Weights of a small image classifier.
Model: 5.65M parameters, 64-pixel images, norm rmsnorm, activation gelu, moe expert_choice, num experts 16, patch size [4, 4], widths [48, 96, 192].
Training: batches of 512, held-out accuracy 100%.
Rows from expert 14 of block 3, named by matrix and row number. Rows with one number belong to one neuron. Each number is 200 + 30 x the weight over its row's rms, rounded and kept within 0 to 999. All counts start at 0. After the name is the row's rms in percent of the matrix's.
# up: expert up (model.blocks.3.mlp.up, 16x96x96), inputs 0-95
# down: expert down (model.blocks.3.mlp.down, 16x96x96, transposed), outputs 0-95
up.76,076,236,212,191,256,184,174,228,216,200,218,209,216,188,194,199,201,213,209,244,246,227,243,267,272,182,245,210,166,166,213,207,223,238,183,175,235,209,186,148,165,198,231,167,173,157,187,173,235,188,203,136,193,217,167,218,212,168,213,256,250,197,204,205,191,228,168,194,195,170,223,209,185,200,194,232,202,166,169,153,153,221,203,187,169,207,138,199,142,234,204,247,266,217,196,168,208
down.76,080,159,198,189,209,170,227,237,204,190,296,221,189,204,178,233,222,252,158,201,198,193,123,213,155,187,249,202,237,224,205,210,224,164,183,203,196,220,211,139,236,248,209,209,190,214,204,172,213,158,188,213,172,220,196,210,208,194,183,193,214,152,199,115,206,232,175,166,256,231,187,168,161,207,175,244,155,227,178,219,231,214,168,163,195,180,174,240,151,195,212,208,173,199,182,166,178
up.77,064,195,257,202,203,223,193,216,174,183,224,236,224,191,233,172,203,228,181,222,276,175,156,222,214,159,201,206,190,215,217,235,206,192,258,174,207,175,223,196,185,174,160,152,202,188,233,194,193,290,214,150,205,213,166,233,189,205,204,194,183,225,190,211,256,164,234,129,239,184,229,226,163,249,203,208,233,223,186,222,184,161,214,200,179,160,191,164,203,182,209,226,283,246,190,188,229
down.77,084,202,238,195,174,182,133,222,123,161,189,226,248,201,213,247,197,212,138,206,250,197,178,215,278,197,194,251,206,188,171,141,221,210,205,186,164,221,214,182,223,163,169,199,163,191,217,218,153,183,230,167,167,214,192,213,189,176,259,216,209,216,110,203,211,168,212,196,166,231,185,210,175,211,234,201,195,204,219,242,194,198,237,221,195,163,145,186,191,165,192,210,212,228,239,200,229
up.78,079,161,191,186,189,206,182,167,236,179,236,167,207,164,249,137,171,232,217,174,166,174,189,188,210,169,188,209,211,214,183,198,164,174,239,206,194,199,206,173,171,218,271,239,194,211,236,193,205,182,259,191,206,211,214,175,156,183,191,154,165,232,220,239,132,208,241,159,176,188,184,223,153,179,204,136,189,163,170,145,205,204,224,233,175,233,262,224,207,206,142,212,150,163,189,201,215
down.78,074,177,165,223,246,174,263,232,190,185,243,195,206,206,190,109,215,237,213,241,214,193,182,170,159,206,187,145,213,172,189,241,210,222,144,202,223,189,155,239,182,218,244,184,238,236,142,150,207,216,135,241,199,214,203,213,194,264,215,195,198,199,192,207,219,238,178,186,226,184,221,193,233,159,207,195,186,181,220,200,234,196,236,212,195,269,186,170,206,221,202,173,258,192,214,171,229
up.79,088,181,196,226,192,192,233,181,249,162,189,192,155,182,192,241,192,188,205,173,211,247,224,238,185,136,153,167,172,204,199,250,206,218,202,171,243,194,149,305,166,151,169,233,192,195,231,223,222,175,189,220,194,212,227,211,167,166,193,229,234,196,201,209,199,182,219,177,229,173,169,150,179,171,157,213,165,252,196,186,201,206,184,172,199,188,254,258,204,177,145,190,228,218,230,165,203
down.79,089,179,225,222,214,176,187,239,191,208,200,201,209,181,212,206,189,229,174,198,216,180,207,186,185,154,210,221,206,202,212,168,205,191,186,205,250,207,248,162,188,234,197,170,217,223,152,288,211,223,217,217,244,214,226,183,202,209,236,236,180,252,211,165,253,219,181,178,208,211,206,241,173,236,248,130,237,109,178,213,177,236,164,213,186,176,186,239,252,238,226,188,207,182,147,155,150
up.80,098,205,184,197,219,202,174,167,198,204,190,237,177,254,184,220,175,166,133,226,249,155,204,240,202,242,198,204,167,246,155,185,161,196,189,242,150,194,180,180,161,183,172,223,246,165,193,195,132,201,193,181,205,168,226,175,273,249,207,184,204,158,200,247,196,186,197,218,201,186,263,183,220,215,180,167,235,210,205,211,184,222,166,266,227,189,171,166,237,206,236,196,233,219,171,252,194
down.80,109,213,199,172,223,231,197,209,237,182,167,190,222,183,221,280,224,217,268,166,158,194,220,167,200,203,164,238,180,136,231,224,234,194,198,214,194,210,202,206,190,237,204,203,105,168,205,219,251,242,181,241,230,162,167,149,197,260,139,198,200,197,205,246,159,172,240,234,146,230,194,209,210,179,227,199,206,226,215,182,199,190,208,165,166,202,181,250,195,163,192,195,192,178,200,210,203
up.81,117,204,189,241,253,180,195,218,213,167,217,185,203,209,214,245,207,243,156,223,249,241,229,233,243,145,186,162,216,253,201,188,168,211,183,265,197,170,207,125,189,196,191,221,185,193,157,182,205,192,219,204,172,226,204,180,179,218,251,183,200,183,188,176,221,265,160,308,173,182,172,224,185,195,242,216,171,189,177,216,187,160,182,203,191,172,252,230,218,184,229,172,183,218,196,215,223
down.81,117,226,216,143,237,227,163,126,243,224,245,202,161,196,212,260,225,205,184,197,226,173,214,194,136,247,232,160,163,196,195,228,190,217,222,167,178,194,226,168,159,208,215,179,223,219,177,188,199,207,174,249,198,219,195,177,285,206,216,237,202,207,175,214,190,175,201,195,212,252,267,194,196,153,175,224,202,174,207,175,173,265,199,218,159,201,169,198,172,207,164,187,161,168,188,242,224
up.82,087,219,199,166,200,233,170,132,190,165,211,195,237,166,214,195,156,234,184,175,200,182,223,162,197,196,254,211,168,245,242,208,221,148,219,184,199,194,220,265,198,194,188,187,228,143,231,231,222,214,237,130,201,240,243,206,213,208,246,176,185,202,146,140,165,198,239,155,207,219,256,239,196,191,198,233,225,166,208,222,185,218,169,183,188,202,184,203,223,199,162,129,240,177,217,203,205
down.82,091,204,208,171,144,211,186,282,184,238,183,211,256,189,212,187,192,187,204,188,174,157,212,156,276,224,227,201,240,266,236,183,194,178,197,196,171,221,233,176,223,157,224,196,214,196,210,234,179,215,212,142,138,177,203,184,138,178,176,192,223,213,160,236,204,247,220,190,156,138,200,164,240,218,208,210,221,164,175,226,175,234,209,240,199,170,201,180,207,211,195,220,204,257,184,171,196
up.83,088,235,223,182,227,184,219,184,234,173,241,202,174,161,177,188,230,235,220,193,200,168,178,129,192,137,253,182,188,237,230,223,203,164,183,165,219,223,215,127,217,175,198,144,174,176,201,195,181,237,181,225,175,199,145,189,185,118,173,186,165,195,206,215,145,168,216,226,173,203,219,172,156,156,204,222,188,216,161,228,193,170,183,199,170,152,167,151,191,189,196,166,209,199,180,179,249
down.83,084,189,233,165,197,227,232,230,172,203,141,211,208,199,175,217,194,247,216,212,196,247,220,256,184,254,229,200,197,212,245,169,159,148,191,219,258,226,179,219,175,232,233,239,214,188,225,174,166,224,163,190,247,257,256,190,224,221,196,204,161,160,182,197,186,200,128,167,241,201,187,177,202,226,178,252,173,226,222,191,186,226,226,197,187,164,248,211,173,201,151,198,204,174,178,237,147
up.84,114,165,228,246,156,132,206,155,252,184,197,169,197,210,232,231,259,194,164,193,185,222,189,186,180,165,121,207,211,183,201,211,176,190,218,223,238,191,207,193,204,185,153,201,242,219,181,140,238,177,196,187,190,196,174,236,171,211,254,173,235,213,262,194,207,236,196,187,183,182,226,237,158,194,196,211,169,227,205,155,163,209,221,178,152,206,260,188,195,219,242,169,247,223,161,207,239
down.84,101,180,269,183,251,159,211,179,190,200,225,193,152,198,217,239,223,213,251,204,202,239,177,213,160,210,179,182,242,199,196,178,187,192,163,216,211,212,184,178,178,176,205,180,146,212,230,215,209,160,250,204,232,252,185,178,222,243,230,252,218,228,181,210,172,210,175,308,177,208,225,205,204,227,235,203,209,265,178,193,231,204,181,192,267,177,204,148,204,228,178,182,140,214,216,192,217
up.85,075,175,166,253,193,204,198,213,227,257,221,201,186,251,194,203,210,179,254,182,153,166,245,193,244,233,188,206,186,167,121,235,204,217,179,199,150,235,200,147,220,191,261,161,237,130,230,196,190,215,187,220,195,186,175,177,263,174,224,182,203,205,223,198,183,170,224,184,194,197,179,255,169,196,213,183,221,204,182,211,230,166,192,163,237,222,165,178,210,197,236,217,189,274,162,167,209
down.85,078,193,160,185,185,208,158,219,200,196,207,174,198,206,158,199,242,199,173,229,232,174,223,169,214,212,192,201,231,246,178,208,139,238,218,177,221,192,204,214,217,220,165,178,191,220,175,165,242,143,167,198,176,174,208,215,157,162,101,190,142,259,222,123,176,205,181,211,202,206,191,201,196,191,180,230,169,280,208,161,217,214,182,178,154,182,168,179,167,211,213,247,187,235,211,189,237
up.86,101,173,183,240,205,208,128,221,226,207,234,204,235,200,263,235,168,244,189,205,231,151,259,188,202,190,255,207,204,243,220,177,192,173,216,186,190,201,239,200,241,183,223,236,212,160,227,169,179,164,198,206,235,177,186,205,225,190,230,188,164,186,217,125,176,224,240,212,222,143,188,205,173,205,231,227,206,186,226,240,158,190,209,211,162,153,188,221,280,172,238,160,222,175,182,203,224
down.86,104,179,165,134,211,193,199,225,235,201,196,162,250,177,215,176,202,185,158,268,244,172,266,180,171,192,216,184,205,205,236,197,194,184,158,275,165,149,209,210,175,230,208,238,213,216,203,200,152,270,221,159,196,215,206,202,216,180,154,235,253,206,182,164,244,214,186,226,224,184,187,169,183,222,178,177,231,227,183,206,210,190,184,193,189,234,155,183,199,185,178,206,137,143,167,174,215
up.87,111,140,214,214,133,173,196,196,222,181,203,207,223,217,179,191,227,255,234,154,190,208,215,220,186,152,164,172,140,209,183,253,217,141,226,263,243,235,204,204,154,226,220,239,259,202,168,173,218,174,178,189,142,229,187,203,226,214,221,164,155,234,191,239,225,182,189,195,186,184,228,220,154,172,209,213,188,214,221,207,195,183,211,184,127,210,235,190,205,225,179,158,193,222,150,191,235
down.87,111,163,217,229,176,179,215,225,235,197,175,239,202,214,177,197,254,185,214,188,195,162,176,188,259,201,192,137,249,260,222,227,165,201,242,200,194,183,246,158,249,129,245,203,177,229,147,207,192,201,207,149,208,197,175,212,163,231,233,137,177,200,197,206,210,235,182,231,205,195,216,223,198,244,249,257,203,163,211,142,209,188,225,245,187,210,205,218,216,206,205,255,182,213,176,163,205
up.88,083,253,214,192,231,200,229,201,226,186,246,176,216,258,225,177,196,213,208,172,155,178,225,175,161,217,174,162,185,210,218,171,199,183,179,131,197,207,168,226,188,189,211,266,148,221,230,178,156,188,170,171,166,222,170,157,147,198,177,166,148,234,190,267,179,193,173,195,219,154,248,197,154,186,214,189,184,206,180,139,191,214,254,188,189,164,197,165,257,216,214,186,178,198,162,217,207
down.88,076,189,198,239,236,231,216,187,150,220,226,232,125,168,203,156,193,242,238,218,175,224,159,214,163,193,157,235,248,186,193,165,201,212,220,162,265,239,189,255,222,161,176,175,217,180,175,155,235,211,218,268,215,152,159,195,209,196,213,192,211,150,204,221,229,203,203,173,219,219,209,205,204,215,145,221,204,178,159,235,265,211,176,219,210,187,203,215,166,186,182,204,176,149,165,168,214
up.89,069,199,184,224,194,134,178,199,201,195,135,204,207,172,201,158,179,242,207,228,219,200,207,204,180,148,206,193,200,220,234,234,163,207,161,240,176,220,283,206,227,177,170,204,248,179,228,204,164,237,250,263,208,231,228,191,251,208,184,193,182,211,187,254,254,218,226,243,183,147,197,214,191,186,210,257,184,208,221,215,182,190,181,187,247,131,187,220,173,207,192,149,227,196,179,204,244
down.89,067,213,282,188,183,262,195,169,209,184,232,190,232,225,215,188,197,249,221,183,213,231,234,203,185,215,205,194,239,172,191,217,198,198,231,198,283,182,189,155,177,211,217,159,246,206,172,219,239,211,173,189,247,211,236,220,194,237,182,219,174,185,228,278,196,191,191,233,192,243,186,245,212,186,171,271,204,152,162,172,219,223,200,223,159,243,191,228,207,177,188,274,197,207,205,164,184
up.90,082,195,253,253,204,216,200,160,212,176,207,211,143,190,166,231,177,169,225,218,220,243,161,212,240,180,173,165,229,188,194,130,194,181,260,158,264,200,207,239,202,192,158,175,187,201,233,201,185,236,171,249,235,188,207,233,239,126,183,219,199,170,196,201,240,136,218,189,139,163,211,182,169,216,156,209,214,206,189,190,205,207,167,197,175,229,236,234,222,215,174,179,226,198,202,241,225
down.90,086,163,206,208,156,135,177,220,252,210,232,183,166,208,220,275,146,199,196,190,167,218,254,202,212,191,200,209,194,133,182,188,193,181,211,206,186,193,188,211,221,243,185,204,234,187,155,238,156,267,198,172,191,198,195,230,192,207,242,215,161,171,204,231,173,229,181,190,189,182,171,270,210,172,201,209,185,193,206,211,181,140,214,186,221,155,195,246,264,248,255,166,184,220,197,161,183
up.91,070,182,213,218,170,164,160,199,165,235,176,182,169,205,192,217,178,222,130,216,194,208,233,251,212,165,204,215,156,221,231,224,223,170,187,149,253,211,163,132,134,140,235,207,263,184,183,226,172,200,250,167,215,202,219,216,204,199,275,163,197,214,205,215,247,222,154,166,220,190,168,171,224,214,224,232,201,203,158,203,210,202,202,189,212,171,234,151,183,195,191,226,218,242,184,210,228
down.91,087,185,211,205,229,188,201,198,178,234,230,202,195,248,182,212,177,185,118,193,215,261,184,255,231,223,182,193,153,173,186,241,261,180,194,130,214,202,197,192,220,179,178,216,191,226,207,159,161,128,208,223,194,170,187,212,210,177,251,263,243,152,197,204,193,225,132,183,226,216,194,172,195,155,188,236,178,181,229,162,203,168,225,189,215,263,194,153,196,205,221,232,212,185,186,198,232
up.92,092,202,166,179,219,149,160,207,232,180,258,192,172,179,214,206,193,171,217,193,176,198,215,202,193,195,242,237,246,167,190,231,163,178,232,148,211,219,200,211,233,224,168,201,151,200,196,249,194,194,174,243,227,186,137,154,226,203,162,219,233,165,252,154,187,142,243,217,127,164,217,236,190,220,178,169,198,212,166,202,203,222,195,181,210,195,154,158,203,234,260,215,234,210,147,185,214
down.92,093,209,171,206,220,227,226,195,214,226,178,174,209,192,211,198,194,203,237,277,191,203,257,198,186,200,171,210,188,186,199,159,215,191,216,191,231,220,202,228,198,195,225,214,209,220,197,231,217,217,187,159,169,209,239,207,166,189,187,226,142,243,210,137,161,200,256,217,268,154,196,141,244,158,196,257,194,171,231,188,209,187,168,140,236,202,237,154,169,182,162,133,206,212,256,206,162